A small CTC image transcriber, trained from scratch: 6.4 epochs.
Rows from block 9 of a small CTC image transcriber, named by matrix and row number. Rows with one number belong to one channel. Each number is 500 + 50 x the weight over its row's rms, rounded and kept within 0 to 999. All counts start at 0. Numbers have three digits each.
Before each channel's rows are labels from the 100 images, of 14976, where the channel reaches its highest value: "peak on" is the class under the peak. Only what is clearly more common there than usual is listed. The data: short English words printed on busy colour backdrops.
# convs1: grouped (16 groups) 3x3 conv (model.blocks.9.convs.1.weight, 128x8x3x3), inputs within the group 0-7, a 3x3 kernel for each
# convs2: expand pointwise conv (model.blocks.9.convs.2.weight, 128x128x1x1, transposed), outputs 0-42

peak on: letter e
convs1.65:441546562504484360471510546479448491438484511417527622489462493488499468453510455497524479460509485548488447506475425484578408467512419463489488479567477563537411448558546500551447414514489504542472508593397523519406
convs2.65:542520419455555453527566576510543462473506524510513496462497477461563541542422457428606458528527494436514375435534552476475377567

peak on: letter w
convs1.124:426491525451516467476474546571486496493472488552465578437477584515497508414481569483457563507408470522542547491471511503471473505453505476514656348562512431535469457529522520516493403443470466549547375486518509453510
convs2.124:541406454437471445579428517442490548529659513584444492484500426564481489548505368494479528592442515459575392433483502526516495540

peak on: letter s
convs1.34:465529384463576418523526444450446498502542440459497449463488433521503528497409562414514580409548482546541436498492488429562511523554486462455456481454550522453651477509597458411522525504505491468463480531506516505427
convs2.34:420518496500463413483477511580475568557519477525483518490488502554509488556520507498478536481488522513519493509498535465437454513

peak on: letter w
convs1.120:489485452513507500472554478504560464548549410495477436496550484497477454516517494500559449535511393539551548534463562511406589449507536498494538462456548536490463396429469501560490418458436486485548573353604496501591
convs2.120:535455481619491564529516501491459496395493554560556518638525519561481537458562479572454442484596581496452528558512468468505605477

peak on: letter c
convs1.104:548512515496504469458492438579571507519436480495440426528559542455425536489511486427471445498457496586539570485469475535505513585506469480519486542499478488499524460561565437384376564536560422444409484628541458492477
convs2.104:540445455538533445590468501516572480440461546497463534524480467570506492518435473508538539489536530499524571466476515486517496480

peak on: letter a
convs1.12:509494551472414560500422554471584472518410589499425576518502481509455497509464464511475422463460483500525495535485430498587465487493443483488495559528376525538489488503601515384503494453591498483421495603424438526468
convs2.12:538472544465454384448557393486439501507499492459479495524600540459551509448623574502440559504362565527468530483558474454530396569

peak on: letter m
convs1.30:449496416470466480504552514561532448569415489546456543500519450445532510491552461456592523517497463517448462486465466464510471472532470480607516454458482480491435584371451405488585523603597437565529475465426530508450
convs2.30:461424629571383499482388545547463497490498541548546499605516481469559509531530540556525440458521506507499605512527560475482495444

peak on: letter a
convs1.14:446494539458435517529504519487591534413497554472461437437465507491467502441526521471483475563655484522432484494470407548535532450439538504515474520468541480473494384450594432469536401558587449509479511572522450495434
convs2.14:552487566485383433452448448418524542515528493514469528506589455466463483479559501477568472472503429577554474413442486528482495557

peak on: letter a
convs1.3:479485483473594454421484473455486450447522531448459528417429465556476543466556553456436488539466641428503423456556447586449485562413500472566539540541375499556525496480527501498478529511436506545436461519539445493549
convs2.3:519498474473445472502530516504530537519539520427406459456479580545408626509529460471558514457529407547585504521498599531443489440